From a checkpoint of a small audio captioner: 22M parameters, encoder patch size [4, 4].
Rows from block 4 of the text decoder of a small audio captioner, named by matrix and row number. Rows with one number belong to one neuron. Each number is 500 + 25 x the weight over its row's rms, rounded and kept within 0 to 999. All counts start at 0. Numbers have three digits each.
After each neuron's rows are labels from the 100 texts, of 14976, where the neuron reaches its largest size: "fires on" is the input token at the peak. Only what is clearly more common there than usual is listed. The data: notes from a synthesiser with random patches.
# gate: MLP gate (decoder.blocks.4.mlp.gate.weight, 1024x256), inputs 64-127
# fc1: MLP up (decoder.blocks.4.mlp.fc1.weight, 1024x256), inputs 64-127
# fc2: MLP down (decoder.blocks.4.mlp.fc2.weight, 256x1024, transposed), outputs 64-127

gate.564:482512540502467514502488499500458493447463471494550487489462527546518545474476511520494524479520521525507518545447521481502475468482531478534457483499500487499531487491493470514475505475480525
fc1.564:541515472453507517497514475496539515471465493520508503489518540439459508509488468514481459529505481494515511491499497540513500542494464497491513495549493509550525495530478502531490476468566528
fc2.564:528529449501554482528497489528548523516540511490485510528558421524528477493501504492457492511482472487469497520496533551522489498514503517513496473475493489509468494498465490466491465501483515
fires on: ","

gate.228:486507558504473511513531507508461497472443498488511476483467537488505515470470525504523521493497502547519511510482507494492480472468522467518480517502475513488529481472501456513482525474501539
fc1.228:522484498441499514511445484473478523538503510504536505492511556528522533460542537469502519508473516503448542520482522530512505510528496495519502444516512486493531521473500470541491472539509504
fc2.228:468540513480458495513521479481469484541516485526513501522468524517501454492550502480503508458549499447528480535530517425500496480451507512470492494531533497474470499544487505508518533514525498
fires on: ","

gate.711:506504524513476540507506540481461446457478489504534481490455515511496515471476483490521547497526516549487526531504518446511489469465535499505475510469497485499538484473503449529477520485493548
fc1.711:478536498521536541499544505502509484525538515557504503485499469511531521500545493522460553479518470482432478534522533491508493503501485499478487546510527498531457546518472493520474534445528479
fc2.711:522522507520537514545446566509498534480514501486537515494497476533486496516494504489502479546493502520459510492482487508494493521455503483491507527484510496490513454468493487524474513518490544
fires on: "n"; "o"

gate.601:499522561501479525499503517511445481480464497497513472485458526503519495454491498528492500475494501552483521526492522468476474459458520483520477488477490485502528518474504457493502518491510507
fc1.601:479490477486462531544522481497481502498541546487497510524531465516483506538487499488519460547490517491512560468535506534519525526479520544524475520485480532505472514518494510517532465505493491
fc2.601:474507468499493536517515499479534514529550521508536482465464469509505481517520477467521525461494513491516473485504568486516498514510446506516449506481473526515488491502511511500501531445491525
fires on: "n"

gate.653:510502537527453513500516493481467486455469478492514469504470536504496522464472523522479483486523492540516491505480519486479492449464508482517476513512491494501511470477507445501485486477468535
fc1.653:492543523478517451550520487530500525524468485444522523539517474514502525520488503469494477514508488526529523502471481474531512485500506467471475498498479533482502454524530478530469504484518491
fc2.653:434459439522473499533500519502523486519507510528501484528500541467501518541494490484558506529538529479512502495462500493500510434506497485499532495500493528522531513505533494539484501516532474
fires on: "n"

gate.680:504504504524479494517559479521476454452468525502521527522488499529496483501518509496527535473526493541530479485462479523488482507472494514535469500480508494482553470473494507450499496467487505
fc1.680:486531505489505522509454482485508509530505480477479472513514515483501555497495479515493475543480503503491491486501503503529506475482488458487508480484501490519479529533529474525489488521549490
fc2.680:495487485496532469484520530508517490518474512474541489482510496556530507504535479478499532473494508511474514498524508534484473486489513534481480497490502503481504523474529480502522509495479487
fires on: "i"

gate.145:485532529505462517519496518514467501472493466508523472489485525488530505486471508548511520465511492523489532532492499468462464463480517471511486515516530476486500496479487483514462473463503544
fc1.145:518531512507512470520488493554475506527468494493496525456492540460519471487479506488520509464484516537521495535458481496484540522480553469490487530483541519484526471542529503491531496511496505
fc2.145:502506557494460529489473498496511477492490502484477493549477546516502563483519495472530502526494519507525502462496510457519477496463533464489505474500466544499505539502519517494462538501508461
fires on: "e"; "n"

gate.11:472520539496476505528502537498478502451460493495519492489469522541529508492472503539514506493480539537503488509473526466478470474461504474531501491515479503504524492498485452501506513483488528
fc1.11:501510526480489519494475456468509493495523478479458499486505514547533538520499452487475470483465495517506549494485489536528505502483507574470519458513506472509512536502553469526467523492471489
fc2.11:493482474537518500504535516497489488511476502503472512492488479499494461465509498482494521448468504469464493499530487506503478483473441494508457523503492511484524489507515494504489513466476559
fires on: "r"

gate.360:498539554528458521509505494495463498476489477498529494506488536517478527447459507535502520481485494550499520527469469485463454458468524481515463500502493498498522494488505479472481511473478511
fc1.360:496530476456531519504473493510478479454527498489535538452523518513501534520501495463479556530501462455494485537548466506464489524505508514446520529508463494492469481511455494479473497530532484
fc2.360:527512500498512498498505507509490516497507472483482505521545459519513502517475501503466507492474466529462479523552492520519472514539490516455507505512477505510511506489453483499518492506513527
fires on: "i"; "c"

gate.107:484494538510485533520518490510473471487489496481530488477470523496486500466508503505479507445487507542504517521462502455483449473471529489537450505484469508514538493489480451515488513460482529
fc1.107:502500539534502504514490520514497524471433480470531494479467542454481533508473468498533516500485562505489497490462511492481479481497528507502519511474497444509493475470547517505504487506471499
fc2.107:462479518513474503468503453450565519545504505492492474494516566511499481490516492522521549472570534485517510498514472470482488475511512527477518499485521496485462520543547498519484518472522457
fires on: "r"

gate.645:487516537489456535546507500476461484469459497485514482485471540517484512488490489525524497473492473523491499524473516480486444456472529466524467478492488508496535492490470485499476498451500512
fc1.645:483451546484522504513485526511535505473494475464485533546483516458489534507535495458468508536499529495448500505497508535461461486502483523456523486502469487500529507526541454501535483545467479
fc2.645:469526495518496488508496484484493473510509517528512475479499512486494483509504488496533527506520523468513467498485474450504494458483520510510507490497507508494449488548537485525506534527515458
fires on: ","

gate.491:481531533514476520527505514510462512464465482475520482510444547524523510477470534527475483476499513549489532526472508488508486465468518482501500501489497488475509503459503452508485502458477515
fc1.491:480487527484508487475489465494463526475492524458486520468473481521467509495485497495462514481512488510498492484486483524541482518500527491488462467517489505497504478470498463480505533477516492
fc2.491:500495547549505470488478532472525471445493488508484498535536474513479475493488555507497509503493479477461498485540493513501494492527480481499473541525514506452512479479512483461516455467476484
fires on: "r"

gate.506:509514532499483510502504520503479511458470484504525485475449502519511523473489520539513493479525520534511505498493515487486468438450521467539484520486471490479506495479511457503495510478487506
fc1.506:486501513509484471527494492482529491460490483455489532473488502503491521473528454508488523502497528546526523514488467513509520475516517490498491434476472487510532494453496473492463484495531511
fc2.506:455486485536530489510464505463507523484480541501451501514511567508503482474516518510483502493537506477522481516521524486474476498530513492479526465474509480461494499511527490527482458475500445
fires on: "r"

gate.67:523481506499507469464562478546494511503485527499513496517475457518524508475492480491516529536513493506483511502536482523524548508513500535487496518492494523494488484514477489466516525469502472
fc1.67:524512501515468480503542474527487478496505530541523476544474472518567508483525502534503517490470478492521548544494490532514546503485529533513494513464499489521478502471499510486499479470511501
fc2.67:500535564487459512516484501496513489477490487501513500534478567526473532476500519496510484505516513511510493472487490455463474486435529459481519480496512526496516511538508512504482510502495447
fires on: "e"; "s"

gate.728:517505476501519492466549487498524473539499498493465525471519495483519476510490483478489520529469474463503493478527500508526520548515498500489498520480515489485481509508510547474463466486525469
fc1.728:512486476517535472490552488490536454504519502493478533476521468479486457532518486488488504489469496470531501446493468528529525544556477494500490547524501487509475513487505550489478503479487458
fc2.728:505531567508442504509499479507494477488481482513505483502481560507491518468518499498528492510530517506531500491491507456478494473432534474514511490498485528503512491533513507506494521493517470
fires on: "i"

gate.196:456465516469530482511512473473521495468474555494509530486514504528514509502463523542511499481496460501541498495423479501500475499522476513536487526504480467489495470496470514483432478448442528
fc1.196:477476512504514504503510468482531524496501561516486545475504490504499510492504517528497492456519472500542484503438464501483478531520469488514457514518472458489519469497457503454427462490465515
fc2.196:506490520491501531516516461476508489481513494514453510473516487469460492509479527529524495491522489502527438510470495472493519532536502474541530539515511477518485472547453533487489468485519535
fires on: "i"; "c"

gate.54:496515534533449530502484510479460486469470504478512474476465515509543512449470511528504488479504492537480502534499510490489487480488494503530494487480492482487540515455485477522497483477470526
fc1.54:493461472551511492521552510494501501524532501504523529491487462465534470502485476538529486545526538483472517488545525532468518492543486504504508497480487512479474502477492526465525475481518490
fc2.54:529504530490468496514538491495505502471547500494500485434510433524545422488519487517461502457485473470488481538494511501484500501503529474476452487493487508472487524481481528476526503494496520
fires on: " "

gate.498:470501560514458511510484502497470493463484486475509500473468535493508519454508530512501510457487535524473509495455514482482458460466497475524483513484505498508529515482486469514478519459458544
fc1.498:496480476497505504506539494511493501537496504459517442526476520453426476486506504523549488537507442485450543437514477495525480497472485502501495528477474499544500535497518519467502498509490498
fc2.498:473514476498516501509510508511510460493467498543502519527511540443450486521503520478508523493526492501526510492473513478533531485484491493489492475517494521495529497503466513519476525543515515
fires on: "n"; "a"

gate.355:525484544517468524531527504475493494463490475511513455532505509524527482462531498490527495461539489531509483512487505503462512463489532493559485515516472468525510452471499482505463485477470508
fc1.355:524469482489514470533537479507488536488498478522499478523537486467505429474471494501475467515533464489495517515505515515501492488520527483543487473523456519478492439472520532486502458482496498
fc2.355:516474487515503509521500488520507474541521466516483557538494530506447548499511483514514513549538519523492530462466534460514498518493482495467496454505516499497516486510538503510467499503491512
fires on: "i"; "e"; "o"

gate.307:478509559512460516515522524494465487473469498464545473495460544501536514455477530510487516480491507558486516514481506494475470472469513496522466495475500482504520475489475473486465507493499518
fc1.307:485512526471537529508512487534455499521528470504477512542497520504488494531491500462508468492491543471480468477524506531557523517454506523508500530522513494495530496536532511500502488532537533
fc2.307:472503482523501498535481513502491493481487504527531518497526526511517495507514512510532489546516517494515526494461522463498502488518516479509545475507503506518516464522491503491474509521485472
fires on: "n"; "o"

gate.198:468490548493469530516534524504481481480459494475524506460454520487510506460485526525512493452506484534513499530465503482459478470498537494514506482499467484509547496479484460512488487472457544
fc1.198:497479525529489530515521514460498497506543524503498500518494520476459492525475499530480500479470551499517470466511491524514505506475460492526475511467529535483516477479517544512477530496490540
fc2.198:510548527468496485484512503496496538492517517533490473467458440495555489530522506505455485438456485463511473492540492510510474509508502476478499506528508535477491511512477490560539498488495532
fires on: "i"

gate.574:528502542503456535516486536505463476450461482506509493494467522526531493472472519520497498464467532545494492530477518490493488458468521438519491533484513487495515482469466461480491498499496542
fc1.574:508499488490505513494499518500516478522514494557526474471514488548531499514472499481491531521486471479522419487508521491529513494480527475541493517504514501482513456548442497494491479507490522
fc2.574:489502536505534523515495490558550513500475520478479508501490543484489540500484493508510492520520494503496505478447468503477483542520522461482552454473504466491511492472521492469451487549537439
fires on: ","

gate.681:503496536526482520502488493481478483455469495472559483501447530530505525468489514533487524486519520551502533535475473456491469457453542470511480507498488500494516492470499464471495513467496537
fc1.681:511453467494481460534532491550444515511520499485521487504497455481503468503487481517495466503529546481510544537530489507484524485497501521521495505498480521494528504481506535440485516485511529
fc2.681:527476484500523489517521481518472496496516494473491482505495433463500444525502495524443473453481509470471512530547495523496483470519455531477465518489485515494482490493468492463532496472479533
fires on: "i"

gate.280:496536525488459536514510528506472493448487477479523496479455534504509512473505509534502486495480526540501526534482520473466492455476491455534479499492506492516525495465474469527502526458503533
fc1.280:457534479485500493505536528532466463504474512492498465447485508516540475489508449483503484475512530522516459501503528505498509478523508451500517533519507474540510525508483516522465458475495509
fc2.280:475477515485460486485520434508505523493509501474479540510545553512499521486465499483478476503490541480532545491523498516518518529537480530496507471503486528488517506495508517482511472468465490
fires on: "n"; "o"

gate.367:490463526554501495493504539521497494468469525480532518490454527511508517465459493520549546492502537539482531539487470478495510469498485471500480532432541478507508473453494452510464522487491541
fc1.367:460507510437505512516497454455513523475502474527534502501533487482489478478516502548480455510513456493557531516494497484475474475504515486520458467537488513495475533539476494490516469448513516
fc2.367:495453515527502501501475505469502514538473516482504525504532486506459530498457520519532493487522487485521517490456475496492494531507505517495489528516470454506533472485491502431488479525491442
fires on: " "

gate.501:494533550512450519510510516501479502467477459488524497483457537503508515472456489523483484472495498532507523515450509452500478465452492460516491486502506498497524470486493462489490481465508504
fc1.501:446451479558473544499514524493482477500520521535518491480523527481498488488538522466491512502490528490491475511501480538485513471492489468497523521469492504507514495477523508532501526511453508
fc2.501:482490540518485477485469513456525491504435505477484482486497580523467510540507486506524497513532549476511482529448443478497497475477536484471520479475494492496484482535499481520518541517508495
fires on: ","